Weights of a small sound classifier: 1.53M parameters.
Rows from block 4 of a small sound classifier, named by matrix and row number. Rows with one number within an expert belong to one neuron, the router's apart. Each number is 200 + 20 x the weight over its row's rms, rounded and kept within 0 to 999. All counts start at 0.
Before each expert's rows are labels from the 100 clips, of 14848, where the router gives the expert most weight on average: "responds to" is what is common among them. Only what is clearly more common there than usual is listed. The data: synthetic speech, music and everyday sounds put through simulated rooms and audio effects.
# router: router (model.blocks.4.mlp.router.weight, 4x96, trained with AdamW), inputs 0-95
# gate: expert gate (model.blocks.4.mlp.gate, 4x96x96), inputs 0-95
# up: expert up (model.blocks.4.mlp.up, 4x96x96), inputs 0-95
# down: expert down (model.blocks.4.mlp.down, 4x96x96, transposed), outputs 0-95

# expert 0
responds to: drums
router.0,191,198,260,207,157,193,186,206,181,207,166,208,191,211,184,190,191,192,207,212,201,189,228,207,201,178,192,202,203,195,184,247,187,185,191,208,177,193,189,192,174,185,202,198,182,214,236,197,238,222,191,165,195,221,193,200,187,192,157,205,231,183,211,198,197,179,146,190,213,172,209,188,166,205,191,251,205,214,169,209,193,214,213,215,180,209,192,242,198,227,175,221,211,209,192,204
gate.23,184,177,189,224,203,206,239,222,234,199,179,169,179,177,199,203,178,223,198,229,196,236,178,212,214,208,242,196,197,205,201,189,246,187,201,196,171,225,163,208,192,183,185,184,198,229,187,200,182,194,234,189,195,202,225,184,237,225,179,209,211,174,189,225,215,187,220,192,249,206,212,206,217,200,199,223,191,199,189,140,174,203,185,205,214,223,196,203,220,202,179,217,203,183,186,218
up.23,200,159,200,212,209,218,221,218,237,204,188,181,189,166,199,223,213,183,190,181,210,210,211,249,205,201,146,224,205,221,202,232,200,193,219,204,191,249,189,202,178,168,177,183,227,189,181,213,176,145,199,204,194,238,214,176,215,169,208,205,175,239,188,175,203,196,187,194,205,241,220,203,210,188,196,204,205,191,198,178,208,188,179,196,221,196,214,231,196,197,207,206,215,187,202,214
down.23,175,184,211,154,192,187,175,184,155,190,187,194,219,212,214,205,210,172,181,206,206,194,223,206,190,227,207,208,211,223,191,193,221,232,216,209,179,200,203,196,232,232,210,166,207,223,194,177,209,233,225,242,177,238,196,222,228,194,179,181,182,220,200,178,197,225,222,189,173,210,246,194,221,180,204,238,227,181,210,189,198,203,186,168,195,207,210,183,195,239,196,177,182,194,199,196
gate.24,200,175,227,202,205,237,204,202,194,188,198,172,201,222,192,179,185,192,203,200,197,183,255,232,179,231,246,203,181,163,196,209,203,220,177,183,238,186,195,206,176,187,242,176,202,196,164,152,234,197,207,214,193,220,192,205,201,214,185,171,220,215,219,197,178,189,182,225,199,199,218,206,163,201,205,182,157,197,198,194,193,238,172,221,203,195,210,201,200,225,207,185,221,208,203,206
up.24,193,194,194,148,209,213,176,233,196,145,185,230,179,246,207,175,233,200,205,186,202,222,221,211,212,193,189,192,196,182,219,186,215,198,212,215,241,205,204,198,205,244,180,216,216,170,191,218,183,192,206,175,213,181,181,177,177,219,183,221,206,189,195,151,224,191,207,182,182,201,212,196,228,223,200,226,212,188,234,188,200,204,192,195,185,183,185,187,226,219,162,196,195,206,175,183
down.24,233,192,190,194,185,208,182,222,193,154,230,189,198,194,201,226,265,207,188,244,184,178,224,178,193,196,195,207,211,202,200,225,213,187,176,201,222,211,196,191,158,183,223,225,202,191,231,216,185,197,194,164,212,206,205,208,212,212,214,172,211,178,154,204,202,217,201,185,186,189,175,217,168,206,169,187,226,189,208,224,189,224,215,206,215,204,235,243,197,227,184,205,207,207,191,194
gate.25,173,193,204,192,198,207,203,216,183,229,205,205,182,193,203,205,179,156,192,194,213,168,186,196,214,216,186,188,218,182,204,243,153,203,203,187,212,203,195,214,210,211,213,203,191,204,216,184,203,243,187,190,202,230,198,242,175,231,156,181,177,175,181,244,214,178,178,180,207,183,189,214,206,219,186,196,242,237,199,195,199,213,234,202,160,206,205,210,163,206,193,206,205,215,233,173
up.25,200,194,212,201,180,232,175,210,185,183,173,206,204,181,194,235,200,187,183,231,174,181,211,190,191,214,201,200,162,217,200,185,188,179,244,175,174,172,181,210,210,199,182,202,203,211,234,219,166,164,250,240,205,211,221,193,230,202,228,204,203,205,201,176,205,203,186,197,214,212,188,191,191,192,189,224,214,194,198,211,219,181,246,214,196,148,188,200,232,200,167,214,190,182,183,176
down.25,205,220,220,196,185,218,221,193,186,217,184,194,214,210,198,193,220,227,175,162,219,241,176,185,212,219,178,211,218,188,188,205,170,171,209,165,176,206,178,206,182,225,180,213,184,187,176,205,165,220,189,166,190,215,198,218,195,178,194,227,227,191,177,189,198,226,190,177,242,218,182,221,210,225,193,215,197,238,218,188,205,211,213,211,195,195,180,210,209,226,248,225,163,234,182,189
gate.26,213,196,200,240,204,170,217,209,196,223,226,179,178,194,213,167,188,169,199,171,194,171,179,195,180,231,192,189,221,190,219,205,195,188,199,207,176,221,266,195,188,208,220,215,224,207,193,184,204,196,202,191,216,186,185,189,218,222,226,185,222,175,212,248,160,203,217,224,215,193,175,223,223,153,215,222,202,199,204,195,178,180,209,198,179,174,166,196,219,172,197,201,219,201,185,193
up.26,190,179,215,239,216,184,192,206,182,224,201,178,181,204,213,185,168,203,199,212,172,178,179,219,188,223,202,223,238,202,185,210,188,174,186,206,185,222,202,211,198,189,168,223,204,242,198,213,205,174,193,198,208,180,190,178,219,207,230,166,202,167,210,207,176,206,211,219,229,182,192,231,171,143,214,219,190,200,245,183,173,214,215,207,183,210,199,206,179,209,218,208,251,208,178,201
down.26,201,233,226,208,213,189,184,164,215,209,201,204,198,173,219,189,193,197,208,236,191,203,236,192,218,197,192,194,213,206,207,233,167,176,190,209,216,243,222,155,179,205,195,204,167,181,174,190,233,201,159,207,231,211,191,215,181,221,182,212,227,174,205,217,193,217,197,178,229,224,169,166,183,208,243,193,207,182,186,182,197,169,181,201,225,174,169,194,203,197,199,197,202,204,210,229
gate.27,167,176,184,215,197,223,210,186,198,207,210,224,233,186,200,201,199,206,210,224,194,202,233,224,232,200,214,203,141,187,184,206,182,204,213,193,214,182,208,239,201,212,188,182,181,180,216,204,179,228,195,201,212,215,187,222,165,202,221,189,168,205,201,206,239,171,183,199,220,167,226,168,174,202,224,193,197,187,177,197,201,245,248,182,202,214,215,170,202,202,228,184,182,229,218,208
up.27,214,207,179,224,200,196,174,190,215,234,229,166,172,192,198,175,202,186,231,208,211,209,222,207,216,182,232,186,235,202,203,224,170,218,193,197,216,211,195,138,228,199,165,214,242,204,198,210,237,198,171,208,172,208,203,200,232,173,222,214,223,226,173,214,192,218,184,190,205,204,188,203,167,192,220,183,181,222,170,204,181,202,207,191,179,205,198,206,223,194,210,180,203,209,158,205
down.27,160,212,227,199,222,178,224,195,159,187,224,201,229,199,202,211,201,198,214,212,176,158,201,200,231,204,176,204,147,204,202,195,220,239,188,234,185,208,215,181,203,227,169,194,229,196,201,194,202,172,196,195,212,216,163,169,178,180,202,251,199,197,190,208,187,190,211,212,174,219,191,196,175,205,212,169,179,228,217,231,229,209,186,182,208,200,201,201,185,189,214,166,218,204,208,223

# expert 3
responds to: everyday sound; reversed
router.3,189,189,163,183,210,235,197,186,193,198,212,206,193,197,211,206,217,173,192,159,155,202,176,212,207,214,225,168,172,184,188,187,215,240,192,197,203,235,233,224,220,211,169,199,238,182,196,177,219,200,230,184,219,186,177,193,232,191,186,184,181,197,206,194,227,219,198,179,183,213,219,218,208,191,236,194,168,176,191,181,237,225,178,176,224,209,217,190,196,177,205,189,195,178,233,206
gate.10,246,219,186,221,226,181,189,246,241,192,209,215,189,236,221,199,223,195,206,178,209,211,205,175,195,222,200,225,189,187,193,203,220,191,169,163,174,191,196,227,213,179,173,209,183,205,194,220,206,218,208,199,174,219,200,211,200,205,224,194,201,208,214,203,212,161,194,186,179,168,170,223,185,198,182,201,202,194,201,177,220,212,223,215,212,207,209,190,238,182,186,215,163,174,140,201
up.10,212,230,204,194,206,169,192,218,213,171,190,176,233,211,187,229,169,190,215,202,220,225,174,184,194,207,199,213,181,185,186,195,192,165,179,169,225,236,198,189,220,205,224,210,201,201,196,176,170,236,175,226,199,177,178,213,189,211,178,201,218,169,224,204,219,193,199,230,196,194,142,202,234,202,224,203,204,209,174,235,189,199,186,202,211,172,220,185,218,212,218,200,186,154,216,185
down.10,237,205,201,195,220,241,206,222,218,227,216,203,219,189,179,187,195,207,194,178,191,226,216,214,199,207,211,187,183,150,208,221,217,210,211,159,184,191,167,223,151,195,208,169,190,178,196,148,178,182,164,204,200,217,160,196,171,177,194,201,200,186,199,190,184,195,178,195,188,207,208,188,223,219,195,198,231,238,199,197,203,222,177,221,214,169,209,186,194,201,183,174,220,181,198,226
gate.11,230,195,213,213,170,202,167,234,201,191,198,189,197,209,197,191,187,177,203,205,187,175,201,205,211,194,218,245,191,212,236,195,195,196,180,189,179,196,207,176,241,194,201,212,190,225,199,202,223,217,214,208,223,200,155,207,180,197,210,167,155,213,244,219,200,214,177,199,161,184,174,210,204,197,201,169,208,260,181,205,193,195,216,185,193,192,190,216,231,230,188,220,174,171,230,200
up.11,164,208,185,198,201,195,210,216,179,166,188,196,211,222,185,235,201,225,266,188,164,204,204,178,223,177,210,185,210,178,218,199,187,206,197,191,247,223,197,226,184,226,190,218,178,207,233,187,207,201,166,199,188,243,191,191,219,209,196,189,217,177,226,218,217,191,160,189,241,179,189,185,176,212,215,218,201,198,225,227,162,208,179,207,205,202,216,181,214,199,204,201,212,184,186,212
down.11,207,232,181,200,232,216,189,198,205,193,205,202,229,186,190,191,184,217,213,239,202,210,191,196,216,186,169,224,228,203,194,198,187,230,200,218,188,213,183,226,157,190,220,159,171,173,173,210,208,208,236,198,216,221,197,189,163,200,173,207,225,189,189,209,191,183,189,225,166,182,170,155,221,197,208,199,216,217,182,196,168,207,204,221,246,155,203,189,183,195,226,177,185,205,189,202
gate.12,176,200,215,193,192,199,206,189,236,190,176,210,176,183,153,203,189,205,222,214,208,239,205,214,218,215,210,210,165,268,223,209,208,196,205,172,184,234,196,213,199,159,186,211,227,229,158,190,186,202,219,180,217,154,225,187,193,205,229,191,185,182,187,181,187,211,212,203,197,173,188,194,205,173,179,210,184,211,197,210,217,197,198,178,215,186,190,194,212,225,213,195,241,213,192,172
up.12,184,223,214,200,201,227,191,184,206,201,177,219,146,174,163,187,226,199,261,185,192,201,236,208,193,210,218,179,208,219,222,213,194,190,232,171,164,226,222,199,201,165,195,180,230,255,221,189,202,210,217,200,214,188,197,185,212,202,188,215,204,209,185,167,201,200,203,173,218,233,227,184,195,196,213,184,181,209,192,224,184,204,184,199,202,170,232,177,210,201,196,186,207,212,188,176
down.12,161,212,173,214,167,187,212,224,187,168,218,200,192,195,194,152,211,231,191,196,195,210,175,163,188,220,170,166,217,194,185,192,193,160,224,204,228,220,214,226,204,228,174,201,173,220,192,219,187,200,202,206,168,193,180,212,222,219,211,190,207,196,190,208,224,209,194,227,192,192,204,213,153,205,192,207,202,172,189,206,187,193,209,181,237,187,167,212,219,205,191,245,211,191,159,190
gate.13,184,198,195,201,195,213,203,184,220,146,225,209,220,230,213,189,181,218,219,177,195,179,181,197,181,192,193,193,187,227,225,169,180,192,194,189,182,219,171,191,195,208,223,194,163,202,213,211,206,190,182,219,216,216,195,218,203,180,187,240,221,183,203,190,174,229,240,157,208,177,188,202,202,220,180,213,181,219,211,212,221,184,210,192,245,157,209,212,220,207,201,231,231,163,228,217
up.13,199,205,222,199,191,197,190,206,190,212,170,204,211,212,211,227,188,174,204,202,174,181,181,184,195,212,196,250,228,171,206,211,200,177,206,229,191,195,202,183,225,208,213,193,211,183,231,234,201,213,196,203,219,173,213,195,176,203,229,227,177,168,161,168,200,240,228,238,207,174,193,220,162,197,217,192,174,226,193,157,192,204,181,177,214,157,195,191,208,205,215,198,225,229,184,192
down.13,202,227,232,232,208,223,190,214,172,184,196,174,186,191,209,171,248,204,182,160,198,192,227,197,191,219,206,208,186,187,238,195,228,236,204,197,189,193,199,214,198,196,222,221,189,155,216,185,158,220,200,198,203,191,199,219,228,212,231,207,183,213,183,168,230,199,213,188,186,183,191,200,195,200,190,214,193,147,207,214,210,156,199,210,190,176,196,187,217,183,192,232,195,231,215,171
gate.14,239,223,218,213,203,196,186,208,196,206,167,184,173,177,217,182,200,208,193,206,190,227,209,199,180,185,237,182,197,171,217,171,231,224,203,209,195,198,221,218,212,212,208,195,197,216,201,184,219,220,157,183,188,220,225,207,237,199,196,195,216,167,245,193,202,215,200,205,197,179,195,213,144,223,216,206,167,173,209,200,212,214,188,208,199,227,192,206,216,193,206,236,199,166,164,150
up.14,195,179,212,226,203,228,177,218,225,214,248,188,184,198,210,193,195,189,173,186,182,221,190,206,219,242,195,159,191,200,198,209,196,165,216,191,231,178,186,186,201,199,218,228,211,192,184,181,199,185,172,177,180,198,213,159,192,185,216,176,212,228,163,185,210,220,201,207,231,199,183,223,261,192,174,193,220,202,192,178,169,179,217,203,196,196,224,184,200,241,209,217,206,213,219,201
down.14,184,177,201,194,191,181,227,232,196,218,197,182,188,222,166,188,224,199,220,176,197,190,186,198,199,162,177,223,165,176,196,228,185,213,203,178,211,190,210,145,213,206,216,187,214,221,209,190,207,207,186,195,171,190,239,216,184,176,176,219,206,197,181,197,229,169,229,180,205,201,237,187,207,196,198,195,228,172,179,154,182,200,206,235,171,181,171,186,221,215,207,203,196,230,214,180

# expert 2
responds to: band; telephone band
router.2,231,240,210,172,206,210,191,210,216,203,222,227,195,182,230,186,186,200,192,233,209,211,194,197,165,212,207,215,202,205,225,166,185,212,230,200,184,168,199,182,205,194,215,209,179,191,188,192,194,176,181,239,186,195,219,208,198,206,230,226,189,226,194,249,190,191,229,235,208,206,193,183,197,203,170,165,216,195,240,207,173,200,205,149,202,205,200,159,189,188,247,195,212,193,192,197
gate.23,181,194,191,197,227,228,196,226,201,193,239,199,199,187,211,199,200,215,165,197,209,220,198,213,203,178,205,185,210,217,173,213,184,206,192,208,193,209,183,253,173,164,214,231,196,167,185,175,144,215,201,221,201,237,221,244,211,205,203,177,235,180,218,214,182,194,198,200,183,220,229,190,236,194,204,176,226,198,200,208,160,197,188,186,225,167,186,208,195,182,201,201,188,239,199,198
up.23,183,222,217,203,208,207,207,238,166,178,226,177,193,246,205,183,190,198,186,190,217,241,222,194,209,223,231,165,166,180,213,198,153,230,218,170,220,168,217,219,193,219,210,213,179,194,210,195,171,172,191,220,184,197,182,225,205,193,194,182,214,186,210,181,170,175,219,191,174,210,195,215,207,182,197,188,210,213,215,206,188,210,224,190,225,205,238,232,175,202,206,173,184,219,181,183
down.23,212,192,171,212,199,233,183,192,178,188,203,215,213,227,223,210,217,195,208,196,214,215,167,183,192,189,199,202,181,168,192,197,185,200,146,199,217,199,252,199,189,216,203,212,204,179,216,188,185,208,208,214,211,176,198,210,214,218,190,202,186,175,210,215,200,197,177,217,203,170,194,231,211,204,206,174,207,192,237,189,191,262,229,198,160,197,164,171,210,209,209,213,160,231,235,169
gate.24,186,226,206,200,231,233,233,192,175,207,158,193,212,173,204,200,226,177,196,198,186,199,180,189,210,194,204,186,230,217,180,219,215,208,184,176,205,191,196,204,172,205,184,169,230,192,227,189,218,233,214,168,202,198,220,146,210,171,204,221,203,186,201,190,219,212,233,197,239,200,172,204,217,195,227,215,189,192,221,198,177,188,201,201,173,194,224,212,164,160,228,226,197,193,162,202
up.24,193,175,184,198,204,183,216,197,209,159,200,190,204,224,178,211,191,206,186,172,208,197,190,171,173,196,204,187,177,227,169,152,199,210,221,230,201,204,200,211,182,180,246,197,176,183,169,215,210,205,181,196,190,205,201,223,215,184,219,166,238,172,218,205,189,222,231,197,213,227,238,203,210,190,177,182,210,182,222,206,223,203,229,220,180,171,203,214,231,225,201,207,182,237,161,212
down.24,219,209,206,215,168,189,177,208,232,230,188,218,185,169,191,237,199,226,222,179,216,222,188,189,198,156,204,219,177,178,209,221,197,194,210,201,181,185,166,172,161,191,228,208,187,189,234,209,194,159,171,180,224,208,205,203,207,178,212,205,192,211,218,227,194,187,170,181,235,211,222,201,212,212,244,224,204,205,209,204,194,211,194,236,185,199,246,215,212,191,216,172,208,212,197,178
gate.25,201,227,242,199,191,220,180,194,187,182,209,189,212,233,194,190,184,222,232,212,197,157,214,221,187,184,176,220,183,193,156,206,194,157,202,183,223,186,228,200,196,202,224,189,191,212,163,222,214,206,206,211,224,167,206,217,167,196,191,172,191,166,193,219,165,201,184,190,190,196,196,214,214,195,218,217,176,186,221,183,165,179,185,210,170,224,177,186,233,200,205,226,236,221,211,217
up.25,208,201,202,249,179,197,183,191,200,179,207,227,226,209,194,208,182,203,195,211,222,229,176,195,204,198,200,204,206,232,172,212,232,196,187,166,222,203,205,190,150,200,191,209,195,198,204,190,201,202,219,175,187,218,199,166,217,124,246,178,202,196,173,240,196,211,193,193,193,193,162,191,174,196,208,205,221,223,228,197,223,179,227,203,195,204,224,213,180,225,227,191,200,194,213,209
down.25,217,196,208,166,208,204,221,190,153,188,162,227,210,234,182,187,206,161,199,200,205,197,194,164,181,236,229,230,187,207,212,165,186,210,206,207,197,203,218,210,219,173,185,215,191,197,230,209,179,165,183,207,217,184,171,179,189,179,190,210,190,214,207,187,181,194,232,192,186,184,231,185,184,187,213,209,182,233,186,191,203,182,200,182,189,201,218,139,193,187,207,202,186,192,193,250
gate.26,160,209,202,187,191,217,206,219,205,216,203,220,190,247,208,203,158,219,202,207,225,179,216,232,231,214,211,178,194,212,216,197,174,186,225,177,208,171,183,206,175,207,213,202,134,198,199,191,174,209,168,250,214,231,213,202,178,178,187,231,186,215,216,176,177,232,197,202,192,188,190,205,199,199,194,172,212,202,192,208,192,189,202,233,232,213,206,232,188,196,215,177,189,176,203,211
up.26,218,223,218,184,233,191,206,191,214,202,224,238,189,201,208,188,226,225,200,186,222,263,204,204,189,174,209,178,194,219,207,181,212,182,211,190,191,224,209,191,201,211,212,199,188,197,233,226,173,232,190,201,166,146,199,164,214,165,181,208,190,170,197,192,212,173,205,212,186,213,187,188,174,189,160,213,168,220,201,244,224,203,194,194,178,202,199,212,184,176,188,198,205,185,231,199
down.26,211,186,200,177,221,185,218,244,175,204,199,181,207,195,224,233,212,195,220,233,193,186,163,205,186,203,220,171,226,192,203,206,160,180,215,193,193,198,196,214,189,210,188,197,191,228,168,236,176,208,195,221,167,193,181,171,205,165,183,222,210,202,182,199,169,204,199,157,214,185,227,181,223,216,217,192,191,201,230,200,169,186,197,185,218,177,243,190,205,186,210,195,210,146,200,219
gate.27,181,189,166,218,211,238,198,167,172,213,230,226,197,186,193,213,207,167,182,182,197,229,190,170,219,195,209,195,224,222,183,180,176,208,217,211,250,184,207,196,197,209,226,200,212,169,205,235,194,229,217,185,207,193,225,217,193,193,204,189,201,207,177,223,215,193,194,184,217,203,194,185,169,226,178,196,174,161,196,183,204,167,228,225,225,183,192,211,162,231,215,212,158,196,193,209
up.27,190,219,204,234,195,172,188,243,197,228,207,195,169,212,224,195,202,224,209,208,235,207,209,199,202,215,211,194,190,172,189,243,203,210,217,236,179,222,231,177,190,216,192,193,212,195,221,190,225,207,164,181,184,199,177,189,206,208,191,170,209,208,271,186,193,155,171,210,203,193,197,201,230,197,202,210,206,191,184,189,199,188,166,170,186,206,190,198,185,191,209,158,222,214,164,202
down.27,183,180,198,211,213,217,207,204,231,179,214,209,186,211,217,167,222,216,220,212,221,185,200,176,191,209,212,189,190,198,210,209,160,190,227,206,191,203,227,186,187,214,162,199,239,201,205,208,221,191,218,197,185,199,192,178,189,211,199,189,248,232,203,202,182,193,158,236,145,199,167,238,196,184,172,206,203,199,222,204,202,159,204,203,191,192,184,199,201,183,253,192,184,245,205,203

# expert 1
responds to: drums; dry
router.1,216,187,166,220,237,185,205,227,214,164,196,172,245,161,176,202,199,218,223,184,204,171,178,202,195,164,191,175,216,214,207,161,223,168,197,177,235,215,198,234,201,207,205,224,218,208,189,237,175,217,195,191,189,184,202,175,197,204,178,182,207,169,207,186,210,196,196,224,163,214,156,191,248,201,197,196,218,195,201,215,208,192,199,207,190,208,186,220,220,187,186,188,178,187,192,202
gate.23,224,173,205,220,190,180,235,210,227,184,189,182,214,193,212,196,184,237,179,185,178,203,178,223,213,193,214,180,233,221,199,187,194,223,192,194,192,210,226,146,208,215,209,218,178,190,221,212,204,183,204,213,202,201,230,175,231,159,203,207,187,208,170,199,189,189,198,184,211,208,208,247,218,201,178,195,231,151,197,211,219,206,183,191,171,211,215,248,173,231,204,210,213,173,183,203
up.23,184,164,166,212,214,207,208,198,180,186,150,192,198,210,226,202,178,190,215,201,215,220,225,187,212,189,223,200,177,222,171,170,185,165,209,216,194,206,254,214,207,176,217,210,226,194,169,213,234,190,208,167,199,184,216,202,156,218,232,189,201,222,237,198,212,193,191,212,196,182,217,199,225,172,151,199,198,195,205,200,223,185,182,211,220,181,189,216,198,208,197,181,193,214,163,196
down.23,182,160,204,204,197,195,195,199,214,224,206,197,159,197,187,199,233,232,190,229,190,189,218,226,218,177,210,172,223,219,216,193,211,207,213,227,169,204,183,176,179,181,192,199,138,182,184,188,235,200,203,205,182,215,216,193,179,200,177,223,218,200,218,190,197,186,243,254,193,203,199,220,194,180,212,196,213,222,162,177,176,194,225,176,173,196,216,196,200,204,160,216,200,180,194,201
gate.24,206,235,176,213,212,190,190,212,198,175,208,211,212,199,182,203,199,236,203,176,195,167,190,214,239,186,217,190,203,201,225,185,220,208,205,199,179,201,233,216,193,191,169,195,198,202,165,174,197,221,232,231,169,227,216,214,229,148,199,212,175,203,241,178,207,219,208,225,171,241,170,215,197,187,229,183,187,212,181,181,219,191,191,210,202,180,223,214,192,239,176,214,210,180,206,187
up.24,186,208,204,217,203,216,222,212,175,215,164,196,180,197,169,178,205,174,171,213,179,164,169,226,182,203,198,200,207,203,224,198,187,195,140,218,198,221,239,234,244,207,200,210,197,224,212,194,216,201,185,177,204,203,198,213,209,202,188,177,192,190,179,162,198,167,212,223,186,184,168,200,213,216,206,234,195,233,221,204,173,210,208,219,213,178,199,218,230,161,216,194,206,194,178,170
down.24,190,204,171,185,196,240,244,198,218,216,186,202,201,179,182,186,200,207,210,170,218,224,179,188,225,249,213,228,188,179,168,197,183,216,201,232,213,205,207,189,190,206,217,195,188,219,179,201,217,159,179,193,177,188,186,185,216,219,210,182,170,218,219,209,188,192,199,209,224,236,197,198,160,227,182,178,212,194,200,201,213,182,162,189,219,223,167,200,215,199,216,209,230,237,164,175
gate.25,165,235,201,209,206,216,222,212,192,197,187,203,191,217,195,197,190,202,193,201,241,174,205,213,190,220,195,188,178,216,227,255,193,198,217,170,226,199,242,184,198,191,211,162,194,173,212,168,224,215,208,203,197,213,183,211,234,234,185,189,207,187,186,180,171,206,167,197,182,199,206,176,187,202,208,203,195,211,166,220,176,208,173,198,160,187,228,215,176,150,194,228,208,173,204,213
up.25,187,189,192,203,212,207,183,180,202,194,212,187,227,162,212,206,201,206,200,198,192,179,190,198,226,200,194,217,223,204,199,205,172,193,201,201,196,207,180,226,194,233,230,212,205,171,173,201,189,187,184,187,231,150,217,188,226,192,207,252,201,250,197,219,215,195,167,157,246,226,191,161,201,206,209,196,202,188,174,241,206,172,195,179,231,207,209,160,215,205,221,185,194,197,206,186
down.25,156,206,185,185,195,189,180,181,196,202,192,183,186,206,210,151,187,167,186,193,204,195,169,212,201,225,198,214,172,220,194,220,201,164,197,197,209,202,206,220,234,189,187,177,238,198,244,173,181,173,183,194,189,189,200,205,172,227,231,174,194,205,219,236,194,168,196,164,153,185,215,186,219,185,214,210,199,225,199,208,212,190,169,216,207,183,182,170,181,219,200,197,177,207,212,166
gate.26,190,187,225,241,190,179,213,194,202,178,211,215,178,219,231,223,199,204,187,188,182,215,192,186,177,162,219,223,211,194,213,166,212,180,152,192,217,213,175,164,217,194,220,204,205,209,221,171,232,220,171,189,215,211,201,234,183,190,185,211,221,192,188,201,181,233,226,218,197,147,211,218,193,181,195,182,209,197,197,208,218,192,215,178,205,234,185,222,201,244,208,184,178,200,168,214
up.26,195,205,202,194,213,195,208,248,222,233,175,177,193,196,180,219,231,184,189,187,194,169,224,202,185,195,244,217,222,215,222,217,203,177,199,175,186,193,225,217,206,193,208,202,218,226,184,180,177,176,206,206,184,193,179,195,241,206,195,172,212,181,214,224,203,209,187,191,224,193,259,229,183,194,175,213,160,210,213,228,181,218,186,179,203,197,182,185,220,197,163,204,215,185,155,207
down.26,195,194,187,186,209,213,215,189,188,208,205,217,198,212,161,213,212,197,186,199,212,238,233,254,223,205,168,179,206,178,201,237,186,166,217,219,206,219,172,183,205,184,186,196,165,196,215,185,232,175,198,205,204,211,217,209,175,185,167,167,216,239,181,209,217,201,213,185,219,158,209,225,231,210,232,164,239,211,207,203,211,212,195,196,190,200,221,226,212,213,183,180,214,197,189,178
gate.27,179,215,183,223,226,204,198,178,254,203,213,220,215,176,184,223,213,214,161,207,205,192,208,199,165,186,179,166,218,161,184,228,172,223,223,229,216,170,213,178,195,179,180,173,241,197,181,209,224,211,201,194,197,221,197,190,218,196,183,218,192,217,157,201,204,185,214,212,194,233,188,200,204,229,214,183,211,184,190,196,222,216,206,200,175,193,207,170,180,184,184,170,232,217,205,227
up.27,207,221,225,171,222,195,189,194,205,233,200,194,215,197,186,201,193,218,206,211,211,179,214,198,234,208,204,231,216,224,219,210,209,213,234,153,205,234,203,218,219,236,219,169,177,158,234,189,220,183,199,180,200,207,179,186,201,188,222,184,170,241,210,191,218,228,168,192,216,204,197,170,168,187,162,181,192,213,188,214,180,200,190,223,166,185,212,205,215,175,185,193,186,211,195,163
down.27,185,184,197,174,231,193,211,163,234,213,197,218,180,159,202,218,193,211,155,196,203,173,202,204,210,195,215,215,177,180,211,180,219,215,188,201,215,202,177,198,210,201,229,204,199,186,217,190,249,183,184,225,219,230,217,192,192,205,230,205,186,205,178,197,179,205,228,228,249,227,233,234,207,214,235,189,194,191,179,214,205,210,176,189,177,163,174,203,176,181,196,193,219,166,192,195